Weights of a small image classifier.
Model: 64-pixel images, arch convnext, norm rmsnorm, activation gelu_tanh, moe soft, patch size [4, 4], widths [64, 128, 256].
Data: trained on histories of elementary cellular automata, time running down, 73750 training examples, 53.1 epochs.
Rows from block 3 of a small image classifier, named by matrix and row number. Rows with one number within an expert belong to one neuron, the router's apart. Each number is 500 + 50 x the weight over its row's rms, rounded and kept within 0 to 999. All counts start at 0. Numbers have three digits each. After the name is the row's rms in percent of the matrix's.
After each expert's rows are labels from the 100 images, of 14848, where the router gives the expert most weight on average: "peak at" is the part of the image that holds the peak. Only what is clearly more common there than usual is listed. The data: histories of elementary cellular automata, time running down.
# router: slot weights (model.blocks.3.mlp.router.weight, 64x128), inputs 0-127
# up: expert up (model.blocks.3.mlp.up, 32x128x128), inputs 0-127
# down: expert down (model.blocks.3.mlp.down, 32x128x128, transposed), outputs 0-127

# expert 6
router.12 087:545531441492586577406361434427566456365516474510583358477439522453587548538543569520482524476528489532523501446571548514523560506499529516532501469531485447459547444539475498498546507487532455479552470471552484497612512449457581551483517484562503588507436536384505449532496492605510507458477484437562584569505518451548467477555442462436477445495496551480579479503551512513469555555495
router.13 095:509515551538467588507474447443485421444569509482569437504512621442494503421516509477520504490493419510420450406501534429517503451451476474459487542615462502587562491489501503573513527476494510471461473465538500470534506388443561435487517440603580590476436507416464467518447560467578528484479523571495493438497533448488383523571419449496367463546529476549540469467409557547533489533502
up.0 151:485500516475462484503485620507480498555501571475407541499480486373495499419498490491536498499500498490498497503496503511497502500500512498508498500498482425455501500503524492501498509606498500500502498501495518481445498500522336437500500542500503381497490498741504531514501521374591499501527400506500434503500499548500622513393512501507520500497493497499489517687522588500588502420498
down.0 098:528498500597500499500502528498498516493500500531336581501500502520497530468500499501566462499500495501513513237565528518499501502500498504375507500503500501457517499606499500551492498720449502500500501490499492510496497500563510486499498499501503502497501494500489497501501500499499499476509499499495546436500501500500501473499577500500433500536479503498499503492498450499385499497239
peak at: bottom centre

# expert 7
router.14 089:528525502450541494520353502390453434451503516483548456521424532505518369568491575488459532513487474537437505542455521496562496530443582525412567413417420534518574530527485509520556463551500433532530413543526521467498504481536520558482592498477474495447512392390458505448585547483472473506472488578464500522515434645516489550450414458508527489450450498520482585552478501495450593486479
router.15 098:539526448477555501425357489434436389486444472499510481469422541536512392551528567522512522544491509482528544472528447524580527546507486557411553459428392506532544497514528456454580556563510380482544458500556473479436514556463543524455561476440524547431594468432471523425561464491473490506429523514482536524528395579494455500475467482446561478441482471486510616550482546474486591521421
up.0 129:538501503502412535503446492523498498506500518502499498674504499401476518383510398503567499485505484500500398500511639437431501486501529498500468509473523502500504501478501500629502499503466549496501471501499501499500500435521501464507508503500500500727352499453471498500500495492501499467487469497500498487498688488495548458500526492500503501485502468501550382503499642499549421498498
down.0 088:542494578608513465500500430499513507498448349847499493483503500503507501499502501508496365506500504534504510499501567494501506484477501503501502496510501503522479500501502493500496500496502497501553490491493500500500501512474511535496491492495588500564463503500508490498499504562510500497505505498485501512447502501585508529501320498494497513499477501487496713504499595505495501497487
peak at: top left

# expert 8
router.16 088:580483491515482513378409476459570389513438474516453411524483461428496567608516540503441559552501564598527560528473447596561536529478586574433595498521505498499567584500520438426619521538537444530583519513483486522524491483478546584503454495514522546460573457482459516421518431527529472449545442483465536579556516461540452511473516506519589507444453557471536566422537531492481514558471
router.17 081:528506446498472583420417500506588471506456455491537447534405500456433593556538562530502576425555566525520554393499392550508574495492562550471623437535500493454506516482492405449614457539504517447565534498562474551458497393491530523492533404509549575512523481493481526400531465507493501463522417503478512484544515488485548496447470489522586511356502560509511564524488532510491511568418
up.0 006:493500502498501500501501022500500531502209500500500505495498503502500498500494500507501500501498500500500500500500498501500501500500495501499500499495500504433497500507500500496500500499501500501500500501502500500500500500501503499499500502499497497498502499503501501501495501499499500505496503500499497501499497501500499490500499500503502500499500500499499503501498500479500503500500
down.0 011:502500500501506497501499500501500507493501464999506496500500500499492495501500501501500500500502505500495500501482502499501500498501498501493500500503497507495501498497511500499501507499503501498500499479514499496501493499508499497503500511501499502496502500505501502501499503501500500499502496501501498500501500503504498502499500500500500498500501500499502500500501516501502499512502
peak at: bottom right; bottom left

# expert 11
router.22 092:549567517474424497460337421479472474466491602491535431481435527454465492482483495548614514549557546496419439525510561454513463575430509467461515464554451443456551505481550463479523613540423453501487480527504495412546494449504519521442482499525505504439367464433440546483542614396553462472446483472524485472496495450533486511471344485544436506452431489548427465492472518463503514487445
router.23 126:491487498519481450503391486458477555499540521487492529523461481484465535576471550495508515590569541532447548533499596554538544525475546562534518509497503454438537529487607471432551487448360546455480556485539452499498511507539518609445460504477566496478417511398459529419424509409534448514473419452500473517419476491526560554474388531458504585559381508518597488418575503499495492590409
up.0 138:522500588499501555367500507544514495499511512499501498517532493494540500432500508490498500392499497501519481354527508472500476404502490498502499498549488498580496490463429501511447500600500492496560493501499515515369501411500501498500556499504500500612510500674493515500473500515501520500501633498482489495613662499501404501520576496505500324446503515500501501501496566482554500381540
down.0 090:507512550501499503500500527496496490501488518507505502501489501501501503501498551519500552505498485630490805502502500511497500487495577606502490508484505491500509511657381465509497384494522516495490464494492497506427501507504495495492481501494517497519501495487527501504498506499342498530509639500525496532415504492504485550597500502495697499501502499501501396500474513499486499472503
peak at: middle right

# expert 20
router.40 086:542556472500468545424348450470503523531495492458598501563424527457554455495408543518474544447458501515481532523541531568511427563480556545528599435563420455554542526487438524487585408595520440524532432447474561536470520509495513471478611477543518572532421419458473472484545563532584602478568463519459445503557560464480485511401494458536546494486481550563520456501574534477420469532492
router.41 103:561548538471387540535349498466463490510437488497502435463408476451507416419508508498599548546467480462501497504505443541490488476480416471486596447509430448540634569486407489657503457568489413517525419524545485441455527486487516447506550581543471514513401461460479441454515480505607489535542497591501512494528536501458491458415479491486510493433461434534489475551580502489513463476522
up.0 118:404488483499527478541450506464338503522500542481483505500499492496537499501485492500641500633500502503500452517444514521493501505485495386500500501496467489520501550493502505507375614500465500505356500501500557384501502518500472488501396510499499382498502497355501497497495519479480500521478515569555500569498500549503481517496489507500500500487500376499497518501501524498499525251498
down.0 122:496488504499490528501517478509500495500545291967488512501504497499513481496502502504505512479504496503500500498571500508500498506501507502476501500532500496575501500500497500626510506508431503495555494504420501524516495502502536505500501477493500514502475497498475501503497489495494526492499515513510505500499499494508507494500482502500478501538502496512532503500497494517486500487501
peak at: top right

# expert 12
router.24 090:544498433526445495482382463523444412507521638476366474574573391495482502537493438445438478480581513506470446530479551507538421593379576482478526435515338474485510516469537523491512512501542452531489510530506462536440481496474473511533524499616532485456586529478494498422464613498521590495520552547470479523472498533593491567502452497573508540471502480500398459448496527518494516480526
router.25 090:454482457539538452523438475528438514494506638502437561472573487452521513480546544467449438450568615542505592488432577560561465568488588506492573503458380497508433466507466499387444440502487488486469522507548484521549470511478486534441469490477522465467587558537484476411514599490407573483479603531515470465440509516577508548541415516537525471554542548452363450437537527486460528496476
up.0 139:500502569491459502464499499436501467507495291500507470452313501499501497501496500499574500535484466501500501470500387500500500470545309500499499502553636500504573513507487495590585500496501458500507500500500503497480500509482510414501479501500502500563405492500500479647493371498524493496501436500500636503656507500489518480444504500501499517476500500500578501512489499509500500501493
down.0 090:490502523503527498515497504379511535498511500500503506501500521505500458498492510496500205501500652507510632418500475500501504488500499506686500474509500501533500499506510502497502492499526497501499497498505525490632488500503497501550501499463498500500501494502515500490512497495490494517499496564465521506510502517496538481491490508564499594342492515497500515517478540500500500266501
peak at: bottom right; top left

# expert 15
router.30 110:457508495494478570525500553511479431444549493494552457533429528395438554440425499515447554544600441619506488526560560432462537465462554427538494528579519477531539507504514566587426462598531552489506473576499481461513505571470493434496531502545526498592434539455529461478586501431612476518478431535487429562439602429484450545507542458493434473437454535447536421570507540508500411428491
router.31 097:538532447458467561473464445555499566548549545512520474514420470390528506529408472505535587557588452530516446517548562485494527485451496493480512456577356477557587542493531457563461456582449524488528485522432517459488526550497451487480571646520604522556494525475539569469516490402536549471522497447449393487554603470514553559452494484538468490465453471420493413510546505436522457410470
up.0 067:498500494500559450443508500499523487844529488501493500511488505522494505501516585508506501500506513509514635495511423497497502508490501493503528501529531500498505634527500500492523537484508410500490523506499500548505500502504537509516472487476500480502527415527446507500251507495494510481515451557517495517673503498497500502519500497564499494462497511507497498496536504498467497489500
down.0 058:513498494601490504525501510500494546497526497806478498545507498523527273424496490379495634497499513502500537500492561518481498457500471463499508511543602500469498519495477503522496501499459484356501495496498468497508494500509506497511501500500499471501491498506495500533499528489528501696487500492504502535500504501495518511495506479515474506490485497492500513501422511499496524629495
peak at: top left

# expert 14
router.28 102:463494581505464455514455562510436341580553522468475592536558433393467446455571497474467364479505445456527535507479563506397537498412527452500495487532439430500532556516474514408458514420540538499484415454546498503506522502522509572559502576508446434423555549513527525452465457520486486419449548406528516530397441527467530478502553548485453521434515452492434513531499453554539425530570
router.29 097:451486477498521457507488485462521326468492502501420538607568475393508532542508502456442356430521488558544563481431548570432463484449638532545526485498401514504418482485513475417463486477531489457493500523546516508531481498449506516546567471493511467469614563553470517351528444528453554497510527489528488531424493519584523522540569501490460490370488536509446547464562503485497464512541
up.13 107:534500499512445503475468485500507500477481478504592499515495501844500503499510500502503839505431433450497493493502500490507503554404499500502498487490503500601500501509487495497503594508498481501500503498494502501501500500520502502498494500525493566502499497499521470541499591501501501448501493468471505493501495500497539468490479500500500520501508501502503499497501501499500488520503
down.13 159:500509500502500500462501461499500645467500498500500638483491493505499504503506535525499496464502501497497502495500504517501473505563500470501601339501509499501509519459500500499500495557504501499275542503460500501496495457499506502395527476500517500498493315491501506509363789501501464502500455412574505499520499488505500503501503502501538523498496501497483497496497509504500500512502
peak at: top right; bottom left